config = dict(
    encoder_arch='convnext',
    model='model that predicts nearness at each pixel',
    dataset='small renderings of single solids in any pose',
    train_examples=395000,
    crop_scale_min=0.8,
    translate=0.12,
    encoder_norm='layernorm',
    encoder_num_experts=8,
    encoder_shared_expert=False,
    encoder_patch_size=[2, 2],
    decoder_norm='batchnorm',
    decoder_widths=[48, 96, 144, 192],
    decoder_upsampling='pixel_shuffle',
    grad_clip=5.0,
    epochs=6.7,
)
Rows from block 10 of the encoder of a small model that predicts nearness at each pixel, named by matrix and row number. Rows with one number within an expert belong to one neuron, the router's apart. Each number is 500 + 40 x the weight over its row's rms, rounded and kept within 0 to 999. All counts start at 0. Numbers have three digits each.
Before each expert's rows are labels from the 100 images, of 14848, where the router gives the expert most weight on average: "responds to" is what is common among them; "peak on" is the class under the peak. Only what is clearly more common there than usual is listed. The data: small renderings of single solids in any pose.
# router: router (encoder.blocks.10.mlp.router.weight, 8x384), inputs 0-127
# up: expert up (encoder.blocks.10.mlp.up, 8x192x384), inputs 0-127
# down: expert down (encoder.blocks.10.mlp.down, 8x384x192, transposed), outputs 0-127

# expert 4
responds to: spring
peak on: solid
router.4:488549473496512521542504441536513499457497488495404509508457472378458525525478503491554559485494496481500495528485555541524551529586558543533486529446528493523524471547520448451498464520490487639460483524488433492429449545574470501505433523515537491534503527537494508557509478481448480492434509507448540511544517450487491428499486628484475399448590497470495522456456499480487553504534
up.0:471570501421513437519428603531424521490500547536555497506573550561525494509488503504459458500513511546498480541485495520525441510520429492515476427557545437487491502499506512503543519517485500482547479504583457454532508526416504428440500440514545525518476551407525529510492582489494502573438483523573430491518539538459541489502498450505541496456542467519486504486525467488527488567463
down.0:499536510500461479536495511513505572531393455511551509533526533476574463481431487502473464481513545501547521462502492494441508503553472531508537508466485465416488563550509448512464419512473463506533496407460445433543543509475529424498525494473436535495453466550486490468512444529486490444459530515508571547508453511467524454472519539557464416433438480517466548533514511555453468506446
up.1:574493486469578494534480550555511498545539473533439506517494480436504458524479484466488462490537402491466572481504481438539498496500464569491513486468542513521454518502415553533391523489496543494453527538571443566548528440550490564466479464464484510471508524558495529520500535504486433459493492514524455526513515584488548479502534504432527458454519537492480505432514528510503506442465
down.1:465488481474493531545509475444512451475468583524537481501471609477444426498452511458520526474517527531520496406471518491473491602464546518473446470531500515485511486526561469464537493563532565486504528475582520507462471473532466529457499537524498532459481536551530524444512523454518439476505542457420509549537446513519579531443494517468442442499461540514528534514548501491551471547478
up.2:473502485530442549475512511450509577452439541504496487520494482526469433462559482514574497485516534488535482543530520482514524513557484562586550491412528445468522392499529523535500511526563442409521433559565502463491477377496470471519593528554516502466506559492440435550557503489486500551614454517533493450532496478437472449431532452417515481450557451554580507521495564530427514515515
down.2:506516477453435527556492483490545533513475505416502512488522484408487538439412508504557536542473523469572493525440557501460440558501501536480536460415450491537518566517492456522471499492471481513526490471581448493547515565485527519518434500533527565466503498539501474486479480497457505507513558525444514464477493494503463441465518609566563464471502483497416484432434503545423533476509
up.3:510514516544448529442534500465484470549477527456501452504553510530500460512503491450553515515518547464563481484529535509502463535493459494594504445413478499554583461532441512549427523485501519439480421594539574530450495395527501417572524503495493503546518483501502469515444493537501501486639468544509523480423500463460516471470550501440488451449513455489480514567471534540521498551535
down.3:524474504462495484529464474516533565533512494408499530490492462438526624459451504529553528520509482418536543518450505580563544508488486507462516485406481547514479577503430463509475482431512485543566473502531449452528561567469475526554439476497502538456525546502557500581457429514464512469502581505515501487526500534525482426493463580544573445486470485516439448432445504483449560509489
up.4:441506491564526515517489474478481490526434510468528429472495508473424494446564494470492522479488441473463460574501574513492542485445562521555536493445477463477543497500496527475470462515500435509500439584470525467492518460480424457510544482509533512532503469474425521504545504505493523466510468574444541441474427544492442476454534442470520506492530487475500468524506543529435500461516
down.4:482524449481417519525510490534498511551513467464523535451509507372508524471428523498536530469487463544578513475414532480424488511536460573499534470418421442531503544483490480524461582492471457550452511502526519527518522524495524503513448511485538473489511413440505559495444448494417503528493536512482512430521517501537399452435528591582517499464455470473485533479492503526474496462472
up.5:535501483459571545516527464521512544468563490505429522456422462392503537526454517497494567506473467461507517486498516495517532473590524533477531513456503485459455513489494468454453453450474482607473455547457479539477499498587501510533422563437473536540530472521530472483551478561496508483428475474485528512489506467520511445468461600468476461484545529521476507458480499460519513463541
down.5:505476495503497513555509537503491540501570558560487484545460478446507514537541522473555468460546479493484518481473471464533529553495568555456496494517546619483486535489441459394523512502477585548460485595492553489504479472487380514398491478497498466480520516500485519492520513499479459462520469493532555538489536524545509523452466531530454467481454586512485518521547555470552493590448
up.6:512525456558472499504492486441438503539490483513517428503511522516508557498580454484486549416554529456524481543430458514547500538465491455588426529484526477506525542511541560514476490513526505484509443535506475496503460486484446485529601521547513498499506472446534482454469530535483518488509409506485523455431475447488493525527582506480499494464514450465554480574525468512458471516487
down.6:571491497475456487541525494477519550535505453499486526446516418450489551519437506504559522541429475510549493556463501566497528497481492513485490503436470480504443505575464476597558520488467488488521560463500483507487531490542525539432429513486558531471508536455483564537515438516470497533505547442551522468481493480555463523449497555513525454533527455423467446451465437449496463467543
up.7:507505505488482427564543472510395548482522434466544492396520604547580489473553539460513596453488468472519484522436450491496450526498476474514410506505556445537523520461454476520520505494439509499525538496538522398548484530460468494531555427541503490527486491526448515472515516523491538460560542571556470567537499396533501549566544416556462531516544451474519518520539359487499552472484
down.7:523514527517495442502514445524485443474496521532502517424546468499529545506504485530573577566427499490520516509532512533573513453520530501574479537426441482515464426526510476605488505525532508461546484502427469473508563486535541507396483498434466539460504471513512503509483459547487540507477538435572522519568544534515534458553452493439528496601445480440493468481493414493539490423507
up.8:553500557513512522506469494521458497546457465548423465505454534580501494546521470501476522566543499440453458559519481543514543549497523471482446509568532490468424534447442479485468468498543548504474516506493456528506554537548481501547572486504474507485498488555496494482485533457521556484504508506563521535501442529473505513583493436546478485544483515511545482486464457420418543447559
down.8:541542518469510524551469353514516505477483505558468494438557512554486539528534486439552522513493566501494524486478515489486453446557474465587497485499435455580556546576451474538488446457487460502538499464561479563485500479503512452329553532517542514481473479591507509525496488446514579500460552519519500519545508577503479503478526569518542491517481495489438480425458530449511435420529
up.9:528476501523520495550467507520447494473463456528530495499546467552506468512512471495482521506479528526568449446523467496471466518490509482525495426546482526512555559521482526525537511524478571478543483471522465486497545508555556456482572414561545473521494473505539503512541505409465464461494491550410498474544540441466503505525494493505511411525505506394490544552394431534392534497400
down.9:527508467495511476536522435512470511508422511589518511470510552526493474477510466503507517570482489454486484508475511507454522472496536454501466515479528501518519443472490513639520585546496507462560487582468487456520569456537464495315527517515495550458494482559509520523483493525527542474496548509508535524519513523477448490516494472451539467538481461443492495496568456496488535463538
up.10:483459479522483460525573466466413446573479493476483450486514525543516468505509477508515497523456580534563505402464479530535458467523457507584479430513590450503445498564486521537477534520483453503514535557566481420547504445411500424519554430490547461494495561546478503517507441540464547486479478527542461475496533506487522471557535489409544474537507526518550560510523461536486469458456
down.10:500453530438500451515475498551592501484506494495526524454538498454486581448492489520516508573455498456465545527511506501589506514492482540516467445426456529500534502524475486515471506558516541514527436451494502448540504516497493458492452444464510557456535523516459475500484445512441532478479568460534530521561441515487514421509471553510502482534492515563501470490459466563501516481468
up.11:450522433494467489536547481433470535551509532488413448470439521485484492516466516553534552519523500475503451527436508591531542464521476504496494445449589447484477466513462510499456495548517432450477516525557479505532510443497373440530563514487516476492468534486450472573545454484519510610488494466510431528532483486476566500504504491506445575515490489531604450499429514427507555511414
down.11:499475480476460446542488480518557513525461521539480511530546438504563518467555467520527482605505541394509503513514474518587516524521447499554572503446495503489543533473458501529440555461476480577598477481489485460490447602466542494396519440440487551531557479532485562473513496508526527448474505475505463474502477498490474489467510546537504508506487483572468464480479504582461533478407
up.12:591511530443502532551510513530589488510531508523500500535507524471428495562516503520536526511572552444570544503454475529493576505455522477531526522502510505543475492511510538490480506519496483513541482546473461531477492506508528492419504498492496413467446514548545499502472517526472619574551462545503522580486494453502520433498519573416474528524489432534526461484502530462508570521528
down.12:552523478491518462572456479549467512461552510561464559512527470526565522518535508430531505546529504401502500522486456498540504484545508474546516546469568483537492523555489478440434445468426556499566527514518513520490490551488430477366505538463466493511527478502530515496522551498497524459535504499510517538524504499448521544515465499491507523507549616533478511478462516479523532539451
up.13:481506522536418517467500492408533444547449476507501425491503527555487536498467492461545531549486527476486450539521523581577480480516467529523523494444536456538450372554428510495485524525523452471464470572513558500456434430458500461544513528455510557450423481507438535533449437498486531602573507525524486405537456519485482489508569431442517481471512447544559478507469557463452526550464
down.13:479483466482467465535509465508538518498487476454470529485549459476568571508507481498554478588525509414551537506457490581516457532480453498553587495407470497512559561502456496515471519475519444556582468481583466503546561575482544532478436473534508572493483504508499517503444421514487516463477565534500482466477473477483451442457491598563533498452505472558438431433417546556451553478483
up.14:466538501530452485520520460542411545497443530569509515523466477550475481477516470488468501465494453531606518488471462513578521540495489460480541431488463569489498549500551575525534552449444532504496429498472492510516482488505526438476562564494554536504541462524513456518492362525471494475536527542531521470485526454476495460455462500483482387523522476513511555536460476505453454476523
down.14:497493473485482502489520520559493523518475551505486467491511503415482444439478461585561549491511479477482520466473548471478512504531554461529517452413456538482471450460437467489498601555454502481472479571489460466502467514526507531422417478537499499494527400521482548486456487541416563516498506498494520473546481510518499505461535564479500463506400470441481506545538503555516518493519
up.15:552488484514420530481472500511524504480508500476455454475536512544451523517549473489526472520450486507467533522521466423487559571502523491480513528527607499421474536460500475614524523490472580446586520506496523557510496503533459516449534464564494488493499523541565417572473448445491524497476486524438466491500528541551495475474495472418476534545565534491485510446408508459508515472519
down.15:434533497479467528517547452495460488451451513473527504526499461418447466472434559477565513395558551551463469565521512568440514396531537467550526463461444464493530500471518472521486468466521522458459520525482483543456490476519508462526510622534512512513490432519545538503418500537503545531535476489446418507502507537503525501526467435530495527511464480448459505431541549404495503480533

# expert 6
responds to: jack
peak on: solid
router.6:488522505487445496469548472366408493602473488500496530510510455587526427534425434489601501476524460487544538495519445476471549446522415546520525565510427509526505577473527582461480559429497425407563504511443516487539529454473542484503520471497510486547438439470514542455444495552546583487514465525447481513509531501518566480455519482520523529532493510490459506445516458490564423524445
up.0:536486469471473433470548481430485465510510483482500536503450486499544492497426434429548568552536483466482558497557499485479492473565499535471519529435536517527547523505485524462478551534482515493545499534423467469545451506530511475493486533435551483538519492470478516443466447521581557503459419520487549549506498486446533493506472544508454505520467449508496532509550446515539408531537
down.0:524441524492525466529507473529489527498477430488552532446469570498528505456500452498458563541446504462579502492463536443421475489457499487539496486476498468531601510500490516563514522538546519532567551494522461498493526500465467553460485474499520508475425500538437456466477459533442500479463547481496537525470493495447392459526544573534577519513497497530486506472464428519534506452493
up.1:502499489534566527462537595512520468536503532462491459524494505453458543467542487548471471530456526471548411524672516517517519468509561479520538430490585460519486455518511528534481476541427536492475452530480510506486530514447511459473511502505580463545575513550474520484481466541520496498507551504502451452570463559445468437514521564465452502507419491462492437449511584501450530567576
down.1:515523496448474528478477554482584493469458439437564501476468545494505504453475463437492454486503561489561479554459438534473511461531442497460576468528508491426515566551456495502557501444512472518539464489532411524545458567501489514514485507513502490458515506491492488445434473533510577470545510525455410503453458443471521511490515535479505468434504497511485499519489525526461485540505
up.2:479504456492519528487538499481518509428453460501446526531501483549511500500529435504452422469498493528544519575535537416473444531563554461441472510508485535460470477472523485508550519519431516542474504445597452515522506504452514455449545591551520478485488572512454477500472488435469495464421472601501466482517523543523435470476520488459521530453492482485482477459484549477487527517499
down.2:513571496474482536425527512526532524460465515582497414465445526473524525473568445500446464492517471499506600470532544475492412475541485473521486456534525484506536500504483554510489527540506450548542539526493453467569537501518493483422535452501553539522529450522497506461474499456468581528521520451473512493476499494464457488548560537440526438523508427525556508460543529546417436499471
up.3:494453471498397519509530511500486526473502527565519459447577470586534512544469526504537498484456481544470454505442459563514522493465452520531496469575477488466516485544481544464528506466427446426482474554528514503499482437474542485500506398533393519522475505563508442418443473530448557502508510541518487502458529488533525439393517396487495437524515519486439503422493459491457536488448
down.3:480490498545474485540481488528480489530528518634485503538478519508462500522530555463573472500510481487462494457482463464509506536490514536504501485549478586490498502478439448393580511503503526509491454615516520504471502472515354527300450588524501468486527526529501551481530523499523463512502517528498511513535507506514529483459415483524500509479451607507470524501498516503565512517512
up.4:530495466503534477476426624474541507486503484502551466553470454555497564479497510533448481490491528545525476518488534548485513497468525559540467469575553492522460478543409457615545440466579509507525502542516490484499519542519459489534546435558503621541545502500550494435495490451542488433445479512471490516481608547492471477513466531503565539463546577524512549513512480520516486500450
down.4:491493595407500486480546475494529477495469480390547500523536504512458500435484500469517538492475469457475534470449504522502441471513513542525471433450455515508561523471502545463516508540503450472546489517582575527474543511449449555627504560498498495482529464517535441486520498483488536443475423495465523447479487562473465502469471520541570543512463536545477526412434474521526476466539
up.5:474514505412451555498480507489491529463528493506481511502583490478443529540523471483491553533429523461508489549584478500535577508571481495484518450476515506502495479451527528543464502518448420506509429607487550542450448440526459486449537497494472447531411464455448475558479469481531472577442488581571502468500377498463495538506522544506470504545511488512487518554501528506486479491505
down.5:522544448531400566502534449450524524537438471526539495462496515380497498485439546490466560425502474592556496475406521530464485484507475525459481431460467473532535488496478462558497505445492435486461506515463461519541525479509560510434458475493544514436512511502522527522444475535480500565486505576489462439537531483594473498457501511525554499504474443415561485477494477474491486461551
up.6:447560504505406519555494530511585547525502517537513497511475559509469491486508492458504396519454553480458451467483446444513499473515471550548510519579509490567547541488541537459483465498505428473495476506470506496494491539531448471508529411485483561504479444504474495497507476495467524513467586515523490549456504463532514415457490440475478563550516511508472459501507510495462518536540
down.6:543497505500498464496451521488473461441529523643446468521473536551418505521543529469499517470564436525439491545504465498492472505467519520447452456608538559504452398500502516435541504487521537459481545494484515510498506433509398504321534558495504466521520541497492534523500549475527461550561495462481469503522540482438501554522467381418488483516521557466568510539566521472475536555515
up.7:468484483463518457483528446500530483521490516490477576518484534502485439567487550482460539578451550445553460507494542486573496453565451427568495448474535442566542510539475531510507552490518490477530444466502491487493441499532487530381524524463463525487519503521558518510502428483480492510448557502563440531579538507470534445542473514603527578495521479457560495454463436575516505517505
down.7:427473526462584455474497485523573465430506454532499473471513600562446492479484421461532488574492553476515527534524492508492490518575502455558482476546490485455554455537496595499525464569570575425567486504503455541448452457483437416441533499516453574542504487507481484513475526503445524468508478446448402524490438483476496443533506484485524463527511477533536523439543472515475479509491
up.8:510502495494510501521519519530537502471478562505464452545489505422484558572515433503507482519454485459514407521545505544521549526504498493496441399458554484530492466399512493574492502551486516486513533488497479527467503467456491485433505470523434439484445493504520451532474417434464472506446534507550441493496473527561529537491537518455430577494506498485483527523522529510403433538494
down.8:523482493485525502548468434459488531504453518509471570520472553464463535515453510479502565507477507570546516425419498492454498502483526471510440474469483432506562480572525512561532529511551456434487609479483430461520500466505460471471526505453453447430475515539540499551449497571465510525543585520523440511541486507519484470476538497495548453563482519431520502431526413443549473500541
up.9:524531511494454493583533461528524488489532535561473492471521538559516477571501460504547507488460480500551502506513501445497460544538514452508568442491510482478478448479543557540463430457487532632506445513551430500533462516486501403506542438421431467515535402506462477521415474503550523459470475532469530585466484489509526445474471575538577500489535488483506421504415460544469451461569
down.9:531441480510472490469439446556484545515490428503549501497494468446511511460468529553452499506485488512443514542439482492424439479501514576480476436443464449557531506465505544561521491504531500501497513449495549510516492533485483524463528489534562544481587492552438458469534533505487513561470558576503504527536477465483454449577437535551545523483422450459488454493476478503513531441531
up.10:451458525480508483502544498548467492516546516492482465528464454467462542514536471513464495462492570513507467490457475524439468494469487528515475536457615475439480552489531489570476546535455532519471478568533489496517482545520459478477550482516490474518537595566500501551530496496510456480526552531501489504494510546524575455485552548519485466497594405517508486534575489514520575564538
down.10:465552396459430514472465493514497477472499460539493479542523569503523509468443573485486528455512514600542512517447464481518549510526535547458538488550532464524543484486485537447473435465469426466387509526462508586421467451529503484457473527485523492523528495500463553469512537483532469520506452541435455465529501406524544496480429452430455458525506492498561482507527499467559458464535
up.11:527490489566549459469517479550531456449490520509539512573489550496491500508522486599441565533468591471476504485561487496507489499482507507546469424483558524455451463488519539510541535569485495537483452491530487580548495458531541444379567481476473495543550481503504543534537521456468520501521492567579479516522482486538480544460543528529545482513438464539500457453489437493451435531577
down.11:467487515503493480435525505487512451417472482498539424474527497520461487515455534511454524497518511509508474561539569566446462484482566477568546490539469498507529409460488595542467388484516514421531455532507441567430509501524499472535487530508529566490487469551471484464395495490530617537479461462451367458482462503535521447552455468472514463523530565473540527524552533484502542457535
up.12:464515517496430523462517539534529601495473516518530440457536559553482451510531489496530519508466491515414468452453503481505544475505441511545492500548464468533470507529548557469504535553473421423543476541473509560496471482492442487490567377487419526536418484512487501505554494498433527441525500516534512534487516471539519472490471430559487448588565478418501523467538456503444491511517
down.12:490501530466523447520505482526475431433511526593479483547475555565408480551480510473555541494500489515463484505516480507515500506518573444488490482606538568476480444513477501422569517550519548442480566525503536537445480431540393519346476591498480472496519495526464537499517521514528478557507469486525483486542448470521539505500515409452468482519442601457514511533541494504532473544541
up.13:508459520457484497505546496436467509530484513526478585527427391528483524470450445526490514515513414463470469503504559481468494477609508461442577467453486537415495455456432538477464534508415503475562502580445496501468468474490523495459542541467461500510474466505504569553492437488522481562498478517460496539497518556485519460514488562521507445497502530516556511433480508537498434513501
down.13:573459540488531426579486468580510523527481407527486534505440521470554543428488423505448601501488476509555551458402498483483441492524455468535536434483485482511552571452441477556523569477495522498559501534504471474588454480460462506410459472496549523460446463558445539543479409493455484539443571492528442471532530509439417501523571562511583509490471519512464485487521481472499464448510
up.14:539505518501499464499517502459414458488543541501494506559495484531494498511470522539496533513527447490521467499537530530426478532544517482461504430459501482452486440454546595541445534485404513521540455509500484561506491489487526506476549467445541410531543440543425440462467477497516494480479458506528476510497477517503518460438480561498513522545492448467523510455461459571529386499521
down.14:507469526477484522470544476528474513533447469511567555421534560420488468414461511445468558465463510554558521436399498507451387497472495525554481414444435438538556491482539505587542500511521483485508532466493531542494534517434495510475526472489497490440457483521495498461451497486411452496453492479484510504505506505423440466480482536555539518482505468490522530462462426496505453385570
up.15:558507443492504422476497536401453427490522503510470601538425474535577498475437485525541562483585530438508485464528465456503522513522506497532493520433539500542502465538498555486512524500483479496546548498477472488481468477482448491509535540433484544510474501494513492520506453552557597498455463465474532532580486518463472503496491538516518538564477503541508489489457413505490418508571
down.15:538462533466541456536493477506519500504476448483497453464533540512484506464488422453499550566426498472579539504462516478470470527485495474559491482473513459508573498536521541556541485572539516503622526455562476500451522473467464530470495474514493532490447532573452455464516541518445478415449503461478474539452471505424418438510539561556541542525527523560464525465495435549533500475498

# expert 0
responds to: disc
peak on: solid
router.0:534446469460497479528475513614520508473551453468521458506526516538495494499623485468434455511533526477533459535532498475470465461452569455571443442496514494527486494516511526476515464524552535521494438510519466494524477500476492449515580534557492521461515581501552476475504507471497489513470439535456487422444404499530378498457524470468526435439394437550481551510527522527421463530501
up.0:479501424501511552492438558475535530480482484538500492547515539506491468495524481496426456535533517501551549514557496480479507536567610465534507507477523503494472580497485512526462486497485464545530371574477496480552513465470505472517526524546497512503460523448473517453436474440415455534504541475430477540521498583454479410518495468453463490492469527566563437508465560525488482482532
down.0:529512522521428533511527502448508473536473555579469475514536521459519480530560511478438481443546473518496486463489461507468471532447433598571519444482508577450523519469500425405511466436535572563501455529564529499490464537462523518389469432552522550512493535521553462444468537501504473465503470514474546539461478532517527482463475569538436507436451537546559472522524586532505531593480
up.1:485460487518516531511519515533491523500503511589450514523498454416445520517523514466459491540505504515534542436604457478459445603453504562438465459448487555452518462439516549524589452459528488548497505508580470499532466440489539541524564569471478547505446550514507443571573478467490510490497527486638495431490475461529451472528571485488468496425476493463513539521437435486471460463590
down.1:463481473621535529507504485498459484568505371645559496530491487437473565452485464587472511514470469521518459469464458478552532521472526482495473551478504549531506492456472443461528549537518467514452489533471496493453481492500514548331470502473493456497544566490570521568557485501541495486433478527544517490532545543537528521490454481508507529499533521442469600553471475457539533518501
up.2:478478519507527479455481524472491477558507443493526501466471510526422508505480478558442506524484507490406543472540559548529509488490499460561514589494523513562422557514550469569520457513498506508492445542484477517563496498501531440443432493526524514533531473506575454517452484513457472516503552491491450585488471497538514495473512560459537481468505541509535496472450537519539434509479
down.2:514548466470529443518479472490495492552534480342445574473555498424497546513517524506468574472458481494479511476456559538485512503442475512513467509406481525548473420495563401460526442539526522504507541517454469473528508493524540515589475491511447486485532504433527518568525512527531564518524486455529498532505594588485550454543437543479481454553558533479513503483441451484537470548471
up.3:518433487521553494556566481556465482507527425515503512497532509463540552561539529510599478485439538500487558464531492542530522533541573481418470553476439535501511490473549521487453438458536476475448490490464469482549484420530500563475547489517495520484493575533518503512530463454506513477543444491452504500430400415534458534495550462580552566424472435504472452555461467548459460477510
down.3:475433488529501499533491444559501490528605364553471494437457488502525553512567543535516519578489484455555476481470490475465494518521407529524527531476531485500530551449454512436464518503494450488490508548504445520491495461480449495392486548526501422544532491453466544482517497494476451519433496476510515451508549477416430485519422506466568514515529507513528529500490480504487518493484
up.4:473483502481526511485509471522529488523532415479587445486507551507464459468570409513445437449535475521542502548500513474449488457498526484594495497520564451521487530551506509543516504517442461498543446521474510499519499503430526408504561538521481471505454577513509487481456520455528510502487503569481500486479447536511487478461491538481489492502464458517512502499528570566483376578502
down.4:469502520503485536486488511491491549498505574486469442569505474476471494531555532492420490428528544512489528505515530499433495516503506573507512463512563582455505473484479458347451471469487536554463494537539500487515445518473499499527500477574527510529473509532492480459501484489516476468568451502442540495438467444557568496532512525515447452461517506522538462516554590500479526580500
up.5:469530440444536485514449568506400476508476479526482542427564562489554512492483503485509552517510486526481513542520526486469514541482449574460511504509472519417519447553474550479458511493563528523459510479560525491555537472544489519483563487506501585515576502444559477501539534534525478427528526501502430536504527476648484462505510508499529482460541526417420583502504465425509521442542
down.5:555502498491533485494532398556498522581502413639500528488504466511534563469447462492454524485508546501552489474464524491492454476506525454517475477441485414582526554534508458561485492539440401463535480454494473507486480515494606465374527475426499485453464538510536517512490478464489467567431502502569499491555515522520465504470522570500527499465559516412491552501467448471506508440551
up.6:426442530495547487519561487544417502452463545548497479485508538450498496559541489474476505484446503514504488528597487500461449560530485510519497450472547494502485452469501521522539518502472528543482471527637433499496416473507499556516591525484478481474510529553468466518501476469475474527470501532610418453435451473525445454436551501454541469439484469523455515518476458467475499561504
down.6:468468457588552486502481505489494483565496434550543485514498464440483527448525483563494535535446447497520493506500469471577568519446546491455451542477530535445437432503502461511547537555545522521507560493440469414471499447506530573433532471498487491499524591453541557538582523572562460523460478469528524522510532554520541541558476445485507528558576531436438564538530435471516490537502
up.7:508432519468505465483473463547474468506460525543481515469473514467491483561553476492497490533478525511526483518592452462463465541503518507499464389487516475520480459502528528500556440480504485587502472536605390522476404456502469541537556541477494465484484544524492530509489472496475509529438449549592468467478440485520431462472573485501606470483478459508505516533424455460490475537519
down.7:462465472597535501515513491458486482560535401572571540514500468429497533480478468558521504537466464485530438484496435445591555526431517477467496568487543545455469501461483441470562542558534504531503509491466508460455503487515482573398493457481513496519505589442562566522602537532555446465422468504548545518519512536493547531520455468514507548537543493478435543544477440458539500546484
up.8:511511510518502482504499486543354513546451484538473463497472459453590518522513544470542568528489443482465563538552523451534397539532489511468501528400475582447522454502446508476569438501546550533477523491562499486516506464512540445557428567468463529592531541483509533487522429473472522486517472524521489519464520469573460465463582471504512505442510587474479487449474403531510488421578
down.8:508489521513541541492545423507536542546533475543515531497476533521497589444471527529498492563444537481511526438520466477488427514481495492492538517441459527536573545525485513521527583557485421478559468555520488506564501522440495513434463542463514480452519514509496513481526440411469482465421565488537538513499491503497479445445474572529557509501518459493477567453461442456532505483499
up.9:446495514454474563460474506481535555454475550496480529514508573448498499507556437561432480466545504605523480485496490506478440457488528489565497509459532489516541457548538493545487458535449442521514429506581503554520495525570479479502556574479491520448416544482475536491525495506564551535428515479600474470461464499528496528539545498507520503479466439479599487520541554463544438528470
down.9:504532502571459548517472546529457533532513528516516481527504500400511457494539523602463523396478466582510499461483505470459539487462506550466500466461509538524463472463475495415445568474501495547392517511471546451505425494480518524517477448461529449516509524465512565491557473485474451538498487445512563478498514497552502519511510518495448483494491497460534562554538492468554488527459
up.10:556489489512459450442515554525504447535506500442493505513545490522462502581468516443499517544507507486551482525446513490555557513460564497502477503539414478479507580502456500522467497495468452485510486552527494510542528500524512507458528458524480523492502536534459438577624504533564508475520475474523524487522455513513526394468506448516525500543456404491429493581537529459517572509519
down.10:494499546515521486554523433563536487461542512449525495507485572586468428525479509473476534530538559469524501497537478445483449488530507478499521482529543519486530539479474491458479516558449542434534507490522531519465515454544516506539557523500560487528440470544392429474535493523497453507456511516451542543563479464465484535496538462487448444441477496526498446606502480537501519470526
up.11:506507465520514514535480503467535558554459522538441502578517425487468530463473463537430492531525498431504489405517458556521563490506562436542540518513538546484479501438539472484415481487553467559531499537479517524505524570521553459469393553507485482519444459520476503523408464492387562551442498471505532594566533509448531484531431500488444512499502557517534464508457471562590480443521
down.11:601506478518459479562487500412471533569485536569478503502528502473465514509515494461493494488479452495463504433478458514525543528477504538509467493507488540483498501544529385451565499510536527517521493505507509447509507528526482555334462495510481526432547589516556540522526575461518488440502498499566526576547496590516539493447474531510476496489433551530471548506532506476584454580488
up.12:493473535507535554494483493467427503575522455517522546498486523496552573531522460458523585497540421473450488548520510412485514523532495563511523540446442491465525439526450557487543505502562498468460484476488560497516480464513499489494420558494516509539592493471577503475534543524512452435492512481460523510499510480532444503504513489576443450478541465495502485464504473475457492451520
down.12:553567478464562521513512444468532564531451487554505553498511498472486537470446513461514569502409548506544482448464533548484468487484535447481449485450466448541494475585508476575507481550470445462559491527497435486528495550578557459392546516458461501442444495465581501506510441495490552506475550505528489498527538543532514489443534572489534458514536473428532559436459436460497501458530
up.13:547519514482466442448476555587537542443487541455495459529477480532390489518482484522503466530532510461505414459458518554525516416496487493535476472522478521547495534481503482524426499502456481509552484547504514580553490575519494501525471506472487496440507472579462472588545443540541566513476516494579507497540529556483543405477467463516501489512496501487494482541547487483540504466576
down.13:478529576528569468511498482520478510483504485408509479536488552574435454510482452444443499513500550473451492466604553448518502501520534482496447470545529509505495521465567522490470432623510549444503488470486541482467517454537516488574546491525507537502397547562434463514570551509566444482511485479509513580517455467442602505587459410472438514523448455529436487540463450484528491508471
up.14:499502490403569486534495594484484447523494431507487503487527559472515511487497512457478595558474493526457515538467518483526519519480460530493483488501487544418512498535431544498391479505499538523457495455528499487569498537504473519514479512495542497588509412507492440502529538488469466424516519462511506537483547485533495487505530468542511504465549569416482543424484407490490567445551
down.14:542515494497548511514538485528454526526497405568466553488477539527467559480415439446499487488480517519573462469482456525503456454501523462542461506469438414534494529524504493547508495529491439441529476460546493529468473469500567491377525507484487486470462486496571546589531496479464499536427529546520456522544492530537521485469498519499501493454532527436555579494457446431530545442567
up.15:522445508508451490440500496529526471533615550473576493473464477552434542571398502433533500528511467481538468556471591440488539516402449494519479571553494502468443499500456440519471521504507524474468500491543522536432472528422520554483461410474463496530552484499506482579499497457532511477514493493489528489477504564529589510520456489461549462564539482516434493567513486428561602506477
down.15:515516591452583517501521459504525454425531511437496461507461568589424517443422494484486553519466543480461559517567506442486442483579548432494457478554514495480520496503499531466498461589542487382521481520511521502512540448521508497553517570474547484468459514575453442508504476461497449521465481445450485512590468479476536523546472409473534462478482480502475466523507446505492545459568